config = dict(
    horizontal_flip=False,
    avg_pool_shortcut=False,
    residual_init='zero_last',
    momentum=0.95,
    orthogonalizer='newton_schulz_5',
    grad_clip=1.0,
)
Rows from block 5, named by matrix and row number. Rows with one number belong to one channel. Each number is 128 + 32 x the weight over its row's rms, rounded and kept within 0 to 255. All counts start at 0. Numbers have three digits each. After the name is the row's rms in percent of the matrix's.
# convs1: 3x3 conv (model.blocks.5.convs.1.weight, 128x128x3x3), inputs 24-31, a 3x3 kernel for each
# convs2: expand pointwise conv (model.blocks.5.convs.2.weight, 512x128x1x1, transposed), outputs 192-255
convs1.13 099:080136096115127124123085123102100144133139133138126106132174138114101146079177118082110092188132144185097088142150099096144083155069087136116113200077124221127062089124124166161128106107100087162114124143093123134153
convs2.13 106:158136152123105119129103109141123081116113074140113108143059113155175154149085102113139121187153073081138089108170105077172144078156148079042213113093160109157152100161154125180063146120159136
convs1.14 103:145158150118133099114122158139142139144153123137119133110181077116124073059195097119117053096103080141130089100096057157083133169041141190176110177189159211113120147127078145125113105098100103146116129143132142123115
convs2.14 102:134137097101105139134132132111116091210088125201092108182024122096188140100105107106099151150118162118113139143127180102104142125173099101173109100142141089087158177188141177105138056143154109
convs1.15 103:128139093072121103091116117124111135106106140113116125123097122147124122126127195163089150134082149109098118084156131142107178110094168126071120135137116149108094109091068135174063109127112100131095173151098150113085
convs2.15 094:224119171152181127112124085110136152158111149108124113103112125142109112170163176128109085123123143198108059161074088121152125129134106146080149109115129129127120103134088130178158146112122108
convs1.16 099:162170136129156093111100067131139113165164132127152092119142114151120131127106097087135175133137195151175062115169185096165148188157166142092132156069201198162163115113133131111146086101103129137130141104161132123122
convs2.16 099:084144096147143143127074084128113195114156152149152066129035154135151118194102117120135116135149130111119111165140146149122132091093121113109146163184098126158182122117143079173179169049125118
convs1.17 093:101091147221146131104059113162164113131160147159160107139155121149161086142092122131082112137089127127129104102133160161155155143131143128087118120113230173054192164117102122166084115157117090107125123120118111124107
convs2.17 104:156142101192141130134133164106150120146064031176142107117139103109163150131072126155118182152151175163082182163130105128146144107124119066083143111129096181180097149133137127121125096086141146
convs1.18 097:115125125136093127113147139121127126132157145116122118131150155138107093157103120163130234113084154171162115169137170142138106110143079165148121134098097080177067144065112143180099157142187109139114108114088124159152
convs2.18 097:164096134124136136133102191156119123160124134161115132107109161149093127133057110127111146117129139168104109125122137108112125148098122117115124113045141104192124121123165115170106124095139127
convs1.19 101:077105128104157128083128127108165123105176115094165119078164112089054112148138120150095110099133152098180064122114086151170138106097141129130068177162078174109121100130149107128162126102136111081110131147126110135171
convs2.19 102:125198113113202136132097091119123125103106134173053185059092150119090157164166085123102093097111067189141064151140112117092107144175128114059199090016128075173186148064136165138075197118135114
convs1.20 101:114092114182132115121092098082116151110143136119107110132086092129097130167105089116184184114092094070124124113134168174079111111172174070132096102145132198205139135109147108120117134079102170157111123119116147155125
convs2.20 099:079130127137123132128084084158127083089204116097128158124112126131153115101089128136072097096112155220145133125132149147132133155116097178112199138069120116183070096121108183152116097126174137
convs1.21 101:154128098114137112078041095149154092143132130143106108094095148103039144168132139086131083161123178105131173149105143093138180101076161155155176170143119104125157133080095164147146168160129121134147176166095168112131
convs2.21 100:090121119080134134141169079112111043114078125145100112153146122129133111116069114109130143121098100165156129068125161125132120079140109034150174145062121106079111095212130134067076089157151109
convs1.22 100:108081077136127120177186156105108099109128138097138129068127155107122189096170167084058161092092145089108112134103123144129095133127127073190175070119105077081125144070100143094134145106136109137101115129144146188159
convs2.22 100:091192151154161122116162137126133128130186088136217167155102140175127153147151127115117174091132107098154145157101107064022127088116159101122169160161141165217152157130145074123111083149120117
convs1.23 091:080119139085106168089125089101129132100124091101136080083108114101118122110116149123071119071074123075150113137135095150202203077148050101123117097176101118215158094135142144124137132113123168193147184164159132145064
convs2.23 092:158099143134185135143128124104096112157141150114124099072130130131136074149131120116113159133151104106137149052152145129037109162071148163155140142143117114147127137106142130119098103101090131
convs1.24 099:102177146073101122130151152114129148138128132137130166119156114094078095130069203184065136082147087123223141146180238162153179135119101130128087109119117081137062138128121123145112123150160128134155148158125131115115
convs2.24 098:060074103162128125123149149112109123140107109121178121183084117152159162188168097139115169126142155204126192134120159086168131100131161180120067100139114149186019124124119132074099146171126132
convs1.25 101:175134142141069135138131076147156106080080134127140112091112062089142139071123118131116030069178143196133158097121112151150139071163168131124137152125062146150034159131103125130130132143156170121165107136182193136108
convs2.25 095:159145074113106125143133095126119123069094074111133170074062111160131136109116142144153142161118155157173135085086150158153135125116055121103147175082140117068116143069080118158162076132097124
convs1.26 097:109139143130156152117105078130135166104110147127097154195127115177137135167160063156111064109113116103046094136102062159090128109118167210047108178169122100111111174139089098117138101101126102133175101121117118114115
convs2.26 101:181122142136174128129069071172114118068119060089175165120105099096162133091111142118107170125160171160157139149146119069251129112112163087115137105148134131185165133109202204125084201148118145
convs1.27 101:154136110134102117191174165159113111136169151128117173085121122126084117087096066138081120166094142168074187078106165121167102207166141156159192145066154157063163152135082164161123115055071133174107138090150126153123
convs2.27 095:101118174153135131126189156103156137249134129079079073156138139106089119126144096130088174128116155037124190143139142197098137120068147112128111144081132109085046105152115105135053118147135142
convs1.28 099:117096127137135151155137119116157114121129146117164121199114174141098141108136135061144183153158177037130111157115114152163080116056145250130087149208117105087130113157101161132170115107145136149155098147113111148145
convs2.28 102:093106130152078124129096088127099166163061089144159148166106144128083129121129164137152134107105116134112146144094157158146129053154179154092116126089145119183103119078164167143107144124106130
convs1.29 101:098083158119099132080163215144147148157156141180134145100128172141146174117134102055108097135144115217182095154092136108158077109121145107102125063128099133117121148154122113154135104134199113092153142176152114175130
convs2.29 108:082183116113130134151148146120144155081154146065195116151078130168150140111182127126102058139123092129104156096099102187078174125090126121135095116195132124205083129176156129136124139128126116
convs1.30 092:139163170110147189130113109166161142141123124138153121129065060211134119114083125096138088123032093108156086122140165112060101095099159151150139100135157170091085124177130121113095149157190108203122138145140187183181
convs2.30 093:094111136176098121131096062110123157200140167153098118123110151121125093199113144133137072123107128183166118161131128113111108148100148112100078134152125140167085141047073121118148074146128146
convs1.31 100:134104128111080139114072078126141186113122136152111158128101123112107151109193170161182130111193164068086177175124134133101072091126129115131134145147177110105151150115117149126091144177145142134158156130121129123111
convs2.31 101:158166122099132124126182167163156128236103146182124129128136137099042116106087151151096182045149111118158198114149124120093095107196142096116120129094120165131115117233111065164143129101141143
convs1.32 102:097160166074089110092117104092160163085145153095141163073105135098122050087100088204171191140107091218085088145117131141142152125111085134163099093155186104063104090131143176151118148175119106113172091097149101131136
convs2.32 093:085121130123116138108153142152111095172186118161093080088105147123160131131090158158154112132134109052164105146117118158127150141144116173096184147086146138143125087127102111113151097125127118
convs1.33 099:092131118116143147096079087125136143148146107125150111103130055165113125178200106146137120120077098094139125127165099129197087180097119120090170106112081058082077082056142146108115137117144076112165135111142178099077
convs2.33 098:069167119143153106120076115104108119107122120087153180154057104114147145185119088088124105145127132113178111126130107119087102185141111137074105108184143101199102129126138091156154131212139136
convs1.34 104:118198174133176167084132127132137135123138114121114104175135115159153202125093116082171050118120082126074202058133137144088178194131121116097125090098124085113081143124121122096087122162178148135117140136124116131113
convs2.34 106:096112137126166116125050115125149151122113160163122116131131139140120150188089148137166128116101132148105200198172181108157169131127076223107131131166160118105137112160175116142176157086123119
convs1.35 101:123151127121115138139104092123118105132130129120101091082079070099126108146123170053052164072117160102135076087105045129093130109090186143137139164159128123100156070109098110168145122150130152114167140134145093132116
convs2.35 102:103054133122101147111190064141114103190092098086123173151134116112174134091103143157164053152151167084158161153134123134185094166163134123105129107066135114197106128082094097108173132053112136
convs1.36 105:144226125127152083084082132116125160084116147128130124212129086132137111126146117100141116125157122091115129097146160102156165148170122049082117121130085182101119153117130128146104111126115163140115167116099104117136
convs2.36 098:136176140117120128132184083124129080112153070088100132154114159095168122109044100094109129153145131060197114161174110109161155127109128132101129114152129137130080161200119096142125156111154113
convs1.37 098:106145200135131175101129142137126123109117153129112135143117090168132084145121060080093136170141156149182211094109086195167183148228194180136083135107082092119170172181123123087112112079149149103129120142112158153127
convs2.37 104:128099120090108148146043095083137187096097130132070141136122139102149129097184150148108134123143171157190203036112149082164135148155120114165107148079146117199139148133127138102147058128116143
convs1.38 100:139112097134152123077148125103138134107147135124121107062090127150154119254145144114064072102085169148087098171153176090166160121149090106119131104094102003023112145127114099171165133116142153146059124150129136162140
convs2.38 099:104108149114095127130121140101146141061154154147120175162103105129146141103120104108136093075145166071098141126123139086091121094112127066147070161170108122077184116124103140095128154128163126
convs1.39 102:140057066132136126151199116106106107105140135131122109073157203094147140090106098136148030084147127133161180115120081105135103117203174111096101095072138161122142091111146125144106143160088093101117146095110128139130
convs2.39 100:156166133135115151105157134067137023125063074132132189133134158100106126107101135126098185124145142175132108143106146137057165082127121161128139154172122126132221117195098089117082130098104137
convs1.40 103:121146135140123150118051100160161114115134097118143152107107132090118172086159065090081190169099143151154138089052146122156100123154130078158180063119163184119061123104096159148151135144131092137131111102102137120112
convs2.40 097:129078131106120112142017090097125128136198125144166123129121121131103134105201165121107125133125122132144126124128118101093116097050111155136185155148136080092196157154197109069126128059121120
convs1.41 101:126164137152150130117143102133149139129135143115091140205156117150150181084165112138111140101157199051094085148153111143155213035105127100033056103071118116119127156124146132140128154124112130126178110146131114125110
convs2.41 100:129120127122223141122132156146153125198106133161171126092103130145057146212154092146126105097127098025121094195119104143094135143146147102070144144136122048163130109126097068148129190112150139
convs1.42 100:043073099118113119125188169131105136131138108149117141160112140166147098124115132114090079155081155154036132101085078135157114146110133129106128144046144171140147104129087151138171105091088080071084145101138177120079
convs2.42 104:122120140124193132098110133149112174135131077123127134113185111113255132165128136179141126144126118150118152097114106073107100110141134103083087104104134132070130116177149075139122148120116129
convs1.43 099:149091087112132129122144132102131117149125141133154143082144094136142159106107076150147185120191124144133063133110136109105138130103070125072063169057090102067085118112128140144172126114130083106098133127154133147157
convs2.43 104:138186113116066133111196044107102143030112111128139073130123121124132132119161124101110181157152115109102109123146155098126174131144036134085160145173129114051210153138149127177118123125134126
convs1.44 099:205174121167117101155131137117128107131128115141124141153177137117118109130125158110149128080077109119127158167093093121152184078128124110069107108101137088151145096099115130109107162166112092133110110121113155133138
convs2.44 092:137173108125108123134139135098117081186137076168110139191117127158163147124128145108113091163111090048144204141143084115176092144098064161123135148125135122076098114162108135145159114151098103
convs1.45 100:114122159142139158091140198152145136145124123137141160126121082126084123113120168148124174116072070148078133133087127143134143145224140148109102111037144110092175100103053070125142158171137133085134098100154159135158
convs2.45 093:146183105148090130125199110175120099169177178111121094107091085089196131100112106120173136122136119130084073100108173154136120117125107142081098112190124084111136106184165120180143113124133133
convs1.46 101:113143122122134182106122161114105139131118133135135113107132161162158085123127128199121109084131255142140204178127160145156139169153112189167128062104216139126147101116072154118147163120147100097154100166141138126136
convs2.46 103:062160154123168138141175152167084175091114123122120120206112126110207096108139135124056172153130122146111125050090131079108139091137142169127052129194146158138146141168130092146130107114126140
convs1.47 103:106129111162089069138090085157106124140143105116110120183121090179172066114133096099121151138169092091061167111114102153076140086080167170064069113069126047119190172100152117130154143080103102139140132181160139144148
convs2.47 097:120147146124152106141142166183085190105110085105129129145126157136125143103147078195081154154101144075109162093100135148131137139110111066086181148130139124143111133114118111145136145136120125
convs1.48 100:147147117163146060154139140119114148137122104132119095163113106147058131049116136182173156145037125019057097130146126073082139085149195190112141185107136159120066111115105138185085172110133148145145157156158151149152
convs2.48 096:140149121149074107138149104106153139079103132153198181127105103136160129215118124114105206128143088123167136138156107145119121117132147178089086090133142120124101134105149140104095109137133119
convs1.49 098:123114110159105141148187150095100140084099105099143118118183107152189137143108128162159065136098135119147201104069111075160110158126189183114090169175069104127132101149139114131115135106112144120145149152146139102161
convs2.49 094:158100168130022151111061165124111162070139129121153197153142104149061109128144119127177077120151154077093144130125141147110148127117089194109111156091112131157110168148117138092138173141131132
convs1.50 103:148133132102065113121115122111134110123111107132123138147183184129192114157136099052107080119130089096186091135120149163125111104181215143158127066123084107103134110103100097105170135102107127139119110068114140142125
convs2.50 102:108105134079168129123108079112130197056131069129210079196089081206047101080078172121119169112140172108150152154105142185148121188149112171062159170039108141127113141158147161107143125111136131
convs1.51 096:115133103139110098132134155114123169103150128086130164086146206095068183155136114196108136149210117124118115157131120112090087112132125158099153154117148109097136152167151126166141163088120145147127158126142116073123
convs2.51 098:143112113137149117154101146100118183010135163154147112073232114129172104117144117111165115101110124126097143117141149157126131125119135025197118124071154118138162130119136163149115149059107131
convs1.52 103:150136093161124112128109102141126146129100130135134125172144144125048105097098148153021163095188113092085046158151082161122099109137110134170122091175130080102056120126098154130131133125177105167177107126177124117136
convs2.52 107:160164129121098121110133151158103070206098077152137047094075116114118119168116105125124140125141165180186137154172131090110111093143213129106091152126129170013140083148088121082099125115154162
convs1.53 101:121099150088103099183115125140139120110128125153127147103110109131128145061149048120126052115139128162129149092184148131146163071143159108204154171175062182090143156124133085109089169149127117117140092093151132158176
convs2.53 099:189127145105088150119140085125134076135083161055167124155075112162148115124076135148147141119143168201089170095049131166115109080135124123101188135131112170159057109097167103113125110079101134
convs1.54 096:152142148150146106114161138104111120159127116155116132067090133100152135090154142113175053109090119150161093178186156090098166134103178153091172148161132229162110138167142126141121120140100124118142174147096124157118
convs2.54 102:070164137107099129146134130129150130028165098125125161129107155131174163156130107121161140157117088163143167085107156162071109129111152110148136149089122110162087094194176057176180110144115136
convs1.55 098:119122092119137111138115122198105125118110139124148156110113129099151145121132182097098114107081089108120145157113074146085094188038090178097132161045125069178136131162128147091150106144182127152119138148112128119120
convs2.55 104:162071121124125145110176180132147132202090175055097168106111149101069143175166115112097120176115135165091200112147141131189149135143087163122128165101130106111126120035161164092108109112122125
convs1.56 088:204128092150117116161166148101125080103130107095144140128142177168144141132132124183165111121107113115151077106122106111125115104164126109170242094130163185130060153168115070094130146095087170117155132157114213111093
convs2.56 096:062117161155081136093144131085158132119171115134113151156055156078183120142127161125127113105142133167110042081101143143111126091138140139201074155070119117160165121127145127143103101100123123
convs1.57 102:107120165088143144129130106125126101121127142147177110149131105134122097093166099166148085112076147089083144149151094105160150063104152145085160164149163178075198136184118127117163089121120128133114146120058129131134
convs2.57 098:136166105132150122126063112103125124159106137166096119136127144126131129214128146137136135125098107141130139075156134172129145170160087105110103124104159152184147141071099138091112164183158133
convs1.58 097:082060087125156129148117141127116143120147147138116108077099081130074096125151164159166245172117178076084097135187205126131199113122106168138138218248136091106109136108069151168163148155151128108098107112098116133183
convs2.58 108:076142081134168121128128090092125117138114104062129110110200150130111109124177096166093201117154123116212107143078101111135135084134148123097106144160117145093110161134148063093150094161101129
convs1.59 101:140113148126128177066114088110092116125134144124136150145200188050112100089123094217109204146118129129120160180158188164161140092150046147132118151135114167189162136115092078158129135197129122175132089155084093102133
convs2.59 105:196163143135154144124092133182135170107159075135143131116087121091127126164047139120099174111122077088148119179127118098194100107082148200131148132131131165146074120129168165137098121095140136
convs1.60 098:093170170115143129132128130105120100110127110107158120107166110107154180127130144238180115075129097120147074146132061093079129139081082209168166132099151152086186135098080117150111145115134113100139112138166081158128
convs2.60 103:158129142103090137135134143136135079162098086159164122117186132119126109167168128160114167110126182208158116100098147168133126125085159087119222179242162111076125150135113103177160147138112119
convs1.61 100:125154130088144107108103143132110135115106109143119133126084143159124128190132189121146098174065108103108220120096144060142090119110220090053091117109052121055065165143137150144133115157142130162186131139143085135184
convs2.61 103:100102099089210123107147125122126079203107114189165137095182107129124099118157143123073179100130145159181180159109144053105133146125125126169086127170138177010158108007156124150110197131138131
convs1.62 101:096129094138181115132125124109111106133136142127084134137184152185145191112140130199099123062160161094172134062132119132151109087186078095067128092163117054151168151120159117121131175109153078180158135133128129114120
convs2.62 105:085134108094204133131076140079149186054112154108120108156105160068204125109148136147142108145123147163167129135143156173126144142138129128125138128145125094046175128115111145146098100164139153
convs1.63 103:107102109111095090150185170113117111154120139123102106120174162147128122120129200222111157133093115051067127159146136117160149056125118056111137082118169169103063083112105091117092107092114114114066112098093113091110
convs2.63 098:138175156107093112145138132141151132128221097095134116162176128127161137183205142076140148105109126159173149060142148143115128114139140055082147148147141132150087111113178115181114103150133110
convs1.64 098:148156153140132098059122145140115135117130103099137138103097102062151161091132152093128145132136177080137074124094195145106198139144155071102103104092092069063000127124125171132145161105104101152095139138096162110127
convs2.64 096:139120153127121122121165130099144127040100118102150134152185118125149128077129123113124188123155188195088129208094178141126119132133122159168105125149135145061083122135180179055148156134163138
convs1.65 100:123114122119130077112087086102131127116135132152140135157114078194124074112088116081084085136105098141093111034130166085125056112097076081085103119096140131083177102118115133155157126124154112107100135157121137135105
convs2.65 103:053177125116140131105088089106141103081060093094139117067150124110255123091189139139161159174113116156137126114102120129128119155163111111134120128122114104120139149066147118135189125142119136
convs1.66 098:150102081165152085138136136160164134105120153137116148098110105062130094137086064209206100157076082078112176111167129182165141066087192134144102101137153140108126150183138100120131156111150151119158091114144140140174
convs2.66 094:118144092160164100139137101131126117073119115118143160092164109139175107109171186101148102118123078213219180084126116120182133141141151108152128129122131144145120100165156145118137137124142115
convs1.67 097:131122077062084132183145171127112130141125097141117095113082171107114165170132187144123176139132121060083128121135140138102115124078178161091130147085102139083117161135161178117113135134102115162186131141151094069100
convs2.67 100:110100137161155124114093118156137119131137115090202170140110151059153169175177141140145118123122128208154152007161141154131107081133136152121186126063123088166145127153114036122104166099123146
convs1.68 104:139117093123139107093099118127144109161115128114138095104116118157134172058134166126148110107131173146084170148122087145109106212105111161123096126048129090174136130081132195139136151132175131108142136136143101134122
convs2.68 105:177084112115108135118153169200129164164095107039089113130100111130112129184071138119124137088121135161064041136152152141122133145136113129148109130085153127100123133124123128111113119141132127
convs1.69 097:077075149109139125110104144115124133109133129141142099117148183113039139096116184089165124116135109115064161068131166084144087084101101049073170089117187093071139083091084152121112073122160139122148136125135110133158
convs2.69 095:078132140125182147143143115150139067120137116159206084151099117112027133112100115132119145121128107222131149105102124127140136102143167188115061146182173158095106143180113132188163210138135105
convs1.70 102:138135092124132123108084093147115102125135109149122132149153192103106118103093100115137080101077086182152182088069077161071163181078174125134129114146088166127136167137106143088090095153086104124076076107162103144121
convs2.70 109:113097132127112103127116069096153098192123135089100089125124158142112100034187142091132124158137157113128096084125147182090114110135121096099134161147129160126168119083194126101157171132109118
convs1.71 104:128072091112119090115158143121105129142144113161147151086078134085087135167101083089145153033145093074142121108164141123134103117139147057199213134138109082110101135142114162146159175137161100076098154108118123131159
convs2.71 103:097187130141045122149154123166110128087110111099087186134173138090087104176162124140150132130153129095139123142135145186120134114121080075116119176102126097179098148037131101119063065190139143
convs1.72 101:105139124114196192140073121099130127136132148128162136162090108121208181127148133072207092062161095152176111064131190109112169164123133173178120161138130123128102050076146106125151081089116094121104109137166083075121
convs2.72 104:129155141087127115123076062147119123118148084156125122082161137114111106150118099154085156154115079147113101202060127088103098184066121151128078104063135126176122154061114123103093146149113147
convs1.73 101:090105146073100101086091109149118135127120112120110129195143116136096143100085110168199137115162128117157063048078172091128170111130062183138137081098106121122123112110172131181144143155133139171153167158128134146119
convs2.73 110:174119159115130109136152153141128110145191105127132101187189132088076147054090156117178107154132144092166096126129148113132116151150141143119143148132106090106134102110137093171127101084124130
convs1.74 102:140152119113114132151141152113147122144117151168132130158115138147188130179180149178092167198149137060146031143077170113192126102120155159118124108121113100113084085100084135114106147151140103162110105086094168125124
convs2.74 104:140128153144156128136051082128192107183182106151100151150123149096174123055146147137153100149128134113137129127086160144232148132136134150102122150115134127076171128125119141096159095119153114
convs1.75 099:151160137076099118137083120138128112139135130128139128151165135150111133185073104103113096139095128119103118125162145131085086169104128167106165182103192130213116153092135138143138057130160115160047143107103121163175
convs2.75 100:129130123138127128139136144124111136105117064116090158140104100141139122108152124092097146112139107118144125098118138113155099080119093147170113120052114129144087109059141104082216148125121120
convs1.76 099:170099086095140152150156146101113148151143166125142134116119105204103111155162119096085140063089095040165178118161122097088083139233192172161128123089167129118126087104090135145111130127116136107084141097093121153157
convs2.76 091:116163140125128110134133101149128126050109104130119146178090138099153155112141157136119185154127194109145095050153186125149149142126159157150073105060129103140079133093155131095169126145092122
convs1.77 101:136107102128178139139106051119163094130160110138111095103114133117110133168142151116117133073159096121087118144112114121155113109190119128130195114136094147193097072076091118141100136144149106134067152161139140099062
convs2.77 099:164103187110115153106078146136130119083151113190089088172108132160152122093025088166108163131124141199113189175158134135097114156079143134138040145160124116102163163178187195159127136172076113
convs1.78 100:134128114152144134114134132123135131125078120133111097129108097109151168166115189177101126172201150142076106158192143200173083125099079163191112167170094230178074143125105148119137132102095122128086151136129103111117
convs2.78 108:170165132114107118112157175115128174151156122207200149128118121152092149114205136134152197160136171203151171203086111161118126102139147095134082159150149117188094159098107076178153224093170122
convs1.79 100:089093151110101156081109131151123131183101154146146147133115183157098149123090153181153176203135155051148069114151064097192143137125222063160154109133136101127050163148133150151131152104128149130137124190110124148118
convs2.79 105:137138120132128117122167130108127136106093119086148129121110129130124102134168146139133140106117150119135168116142121127173154143187093107140145152202114082122084107117131168118169120157125123
convs1.80 098:113080119154104162172137166123146119106111108127108116133128103147183150170136104061164110035121057052059140100120075082107107106171092092107130179138101112141131091106148091079168116111111139128115161085094141140153
convs2.80 099:048109137169223112132134041114106142065135118154116175092124138149255127153129135167133180150103120097142194104071149183091140092147104137206107125163141160167141118040140062108169143075122114
convs1.81 099:146153105100146123070137107115133120150117113115144132137117163130149132099122119086139164113090121114065073169117144137124184103238103150137115121092118068137099153139143128173089182178124180149119194156095147126114
convs2.81 098:154176075136142124113098157175114029193156139145144118116167138144129141248105086145125162114085120108096136150093070074163132108126110160172149111166131146111119116166111101143093135168148133
convs1.82 105:099123066102150111190187135091089093139090131156114135179074099126107158104098189126001087130127106100127092074133117128160186171233114058074065166092119144133152073095110100103112114068082097136092163156099155133101
convs2.82 100:141116104118139131142094112140146231152078145138129172202212145137105118157115167134119106105108107059098161185113109117169131086161155124093119151074141176237103155127157066169126090101130112
convs1.83 102:118127108158070116127122115135122131139140152108117133122102088127175124132147044133105172137182116055088113121050102200092126095127208151098125145064151188119134159113109090116165137104146125128153142113171119068139
convs2.83 101:156162112131155136139048112137121093089117127149149105145111102144101127133171165155149094167126106130094140140119124098157133135152170172057160149173155085048137133000123144035128202161137112
convs1.84 101:136067116120105118128106057130137125126130130099132091112203178120109203135131171033131031130160158109039135101175110123201146118114070061090081143063122078075094158179173178080052104096088138161150111116087117104121
convs2.84 100:124154084081061123124176161095137157129147128118125109059171125099187110153174092147159144090113137158096111141126118081209154102108130132153126143191140133032133107155044108136126111108125131
convs1.85 101:111132187153095137090103144143129178145121130136153114093108103160113076060092105119078049165164140187081255118137100193109150217166102099101135061188138104198092147105131180107124187150068138131150182102181154174103
convs2.85 102:142107121071138134117118107184155155095100139121137128088166140103111160146149152120099159129144094000071184143146133144113105137130185075083154099134114128078155129104104161180119140093136108
convs1.86 101:109114130164125126145137098117096131148149139173131114111121073081183194140128134156144115059082086144045167116165146112090122112085138184169194179120158154074163111097115119153104162166202138133165116143084132146093
convs2.86 094:126094145143116140136115134127141126084159099212104127043182126107167144147084101142112106133119123248125146096156125141133146155112125185127137166165125116151107115137139126142163152134117103
convs1.87 099:106095116147153169095075046134110094124122137130108138106203131077118147107159177182101021101173155098100024135112102116132109160118086151155142145158136143142031106131104102178121177150114090119165173118143127100113
convs2.87 089:085111160130179139134157093132115047132128126167049110156135106136149129172067137117105073154110095121149123122139158195255137114137090193149112141105122129109123131244147106130144168118160121
convs1.88 096:092153125131150139143110081117123112123137133123176128123131173129100126164174182107100157080081107166049052132184178120123134086117127148214109094107146073145133135164157100138119069111077126145154091141148111174173
convs2.88 089:138140107138134130143165123177134206122124091102112162172142140133144101132084134138146153106141147127138066157162205090156123061122121161135139133134131088102043109110122143159208078093119132
convs1.89 105:127114077111116116176109135140176136153136100129144116112098131102142117182123080114012098146127079066140254063081115095125083090142172153189097105167182075139124147147118108146164145095137093163105136136147136114146
convs2.89 102:123129124113134123124109179117139131159137111085128106172173119148094149081077110092111146114116178089158104080194173140087125079122149153081113149088140118107135129076131102136118101083102121
convs1.90 100:143164110137137130098074135155116095096089098122142119168148156151173154089099119163083125122074112160153133118124134146136112124135125093149073077118044096093133146136110182130105170117097181140199119161144115144144
convs2.90 097:129135145090166155140110127094116122113125086039152075144054154085096111154131073136093125132124118099119135078136153141125110127167152060122130152097101135112076125157098110131154068165125125
convs1.91 097:153126155113101078145130103104142106089129110165116162153062132110126196184208156122158095111141084133118145090078140169153136136136148080143080169121102064037177089160108127146142123145122090132129150114072091168133
convs2.91 097:153141155107112113166153141144122088138072164177165152165091134159198129159158101157092210138139101118169118149188239126124159155148110197154128094106147091141110115177109136100126146100120133
convs1.92 104:119134154108086065127080115136152125132164123123102121155099148052115186099167135050163125094105102190129157163156164115128139118086043136119185178135081084077139074131143130120130134097113089117103133152160101095138
convs2.92 092:125124148146111120129150137154142164148122122077144149126129123136204157114088143151123145110125130156127128163116145152064136098176090211106122131129134052124108156133141115074188197138110121
convs1.93 110:172101082133107146146063139124155093148137112106089100186149134230143159131153156073161119128113062079113223123075096113170076082148135166154106131192082102097164126084072151161086182103078133085154160149146163153112
convs2.93 100:169122140121097121122102168189131101074137095193111096052143086122161140154058135134144130125113099186130153054148073137140136184145082194136067100132111119181134167081163136100138174126107101
convs1.94 098:148136121143130097178080114125159102101126138153112112139074135155100096125103140157123191086055148119168124132090119129123140156109131124097131185052138092137093120168132144098122139116106160119170164106126132133123
convs2.94 095:196154110163077145121197037133138136150074136067192138082066110128128125230134106143153096108132138110152102162089121180088142143069126102139150136075164147141100159105107047171087230129119123
convs1.95 103:105135123098129153089079120152129138169155155144151129163152143127099126055096099124122137096112143212119152144107098212141150185170170135057130171155185094156120125097141120129171103147143096132115107103083159138142
convs2.95 106:143143118088120121146101162151148155107178093158098113114121129111101123141154078124157096116156122095153143109092111132149118146114105149108121123157143107131119134092090154129100149134123116
convs1.96 101:060088142124144149068059066089101093153129123106080125112105168124123074106121035096143109174078068137127110086103137105120153181117165126136078152118131117133142045081082118083113155125189126080097180151115190132150
convs2.96 104:181158117063127130115148159120125132156078107117123008108124098096136102110088094148119106088129209134074161166186102155121142131137153117035181111144104138165111157165137138185146151078109135
convs1.97 100:112110107155096114148122155143140153162126109134130122095113142079017119109082117096169060057116135198170105120226144129158127130108109116169130124099114090158072128074090135102090123099133177103066151150117150147158
convs2.97 101:160167168107118116122151129088117097085101063084092115170120096124130125070102086123162126095126162136112065157149182138125145135160150121132091166199117119064211115244105162125120089166129105
convs1.98 100:141145066096112129103126137142123121130127117143154128161176128129067127135148122117102159063096155067078090108218198082120098110074190107060229124081169180132145120124093082159101155148096122162118095138075180180101
convs2.98 101:175119137149087131115046131168119157077150126061104128083157134138146126189132124109141127131132075099111100149151108132166169125142135032150237158103120092160021112102132118161198158062128147
convs1.99 098:132134149124136142145111138107146163131143142136150139132124179126106159104066084100107128172137109073173077160155182103135151094152143149106101110091120174170157130125111157115114125132149151125130155179142176109116
convs2.99 107:188142155142084119126185110135125161094137118164168157159144095145119119172133144101111073101136084151166085148157138069162134150107086087157114118097125123111124113061162151184207119120161131
convs1.100 099:155103154132135146118131121157132136129113137096149132073114089136142202119141171094128202115090129095167111137164101145142139111138153110102177165118183131189138129143100130156140134133110154085117104094141109110157
convs2.100 102:132129140144192141098187159144127109130082174133198154159102145123108127202130101094120090127129165144094121113111138100071123156139087077123139114149110107200117165120159068126132112154141132
convs1.101 101:138136083104106110159126136163115112131147127130090104077067204133115205101112125247009099205191080125113100119073108226184159218133089087115165123105151187133092112130125097088165130156172176136170111106105135135142
convs2.101 094:136148145098122131125102091155135081095169062104106125216138108148123105226167147160157111150158106049098123133119189186138137080156146133157069139184101110132108111141094144145128130074185123
convs1.102 103:123129103141102079126085112100129110164136140165126132101108129091105149190177086117105148094129122155146100117117152160125084106147143101085202178108149157093129142058102128106178162103120168109083188133121168172090
convs2.102 104:096135129126119113159142142103113184113174109102079142076104169110107151057035068138145124169122145197082154185193147133042156148123133131081039156119127141205205143164123150147152078106134140
convs1.103 101:094117123124169116112118143127132130144158133112118135102146171123101129174118150155062072078124107041133122066146126144125112108123071040205072168227163106223128161101065148135175126151144145143097178109122122145186
convs2.103 102:159199149126137134118096073123138141107147137142128164204117162142139110036161129186154202116123137190139107133141134131124159129094098073144067140095135100163129149183126138087202070127122122
convs1.104 104:139124161110144116067137111146154130137127100116111082155095086123108163090104103189193167126143173112083186101115226085137130146120133137242190123127118102103144113084130124116144128161135130137106091158125108244150
convs2.104 103:089116123070141140130176114164117013195067146068108075116060100114099108107117135151102098214144148130127062092106103178081124129134125139094121098140134112069182127145124097125105123148124141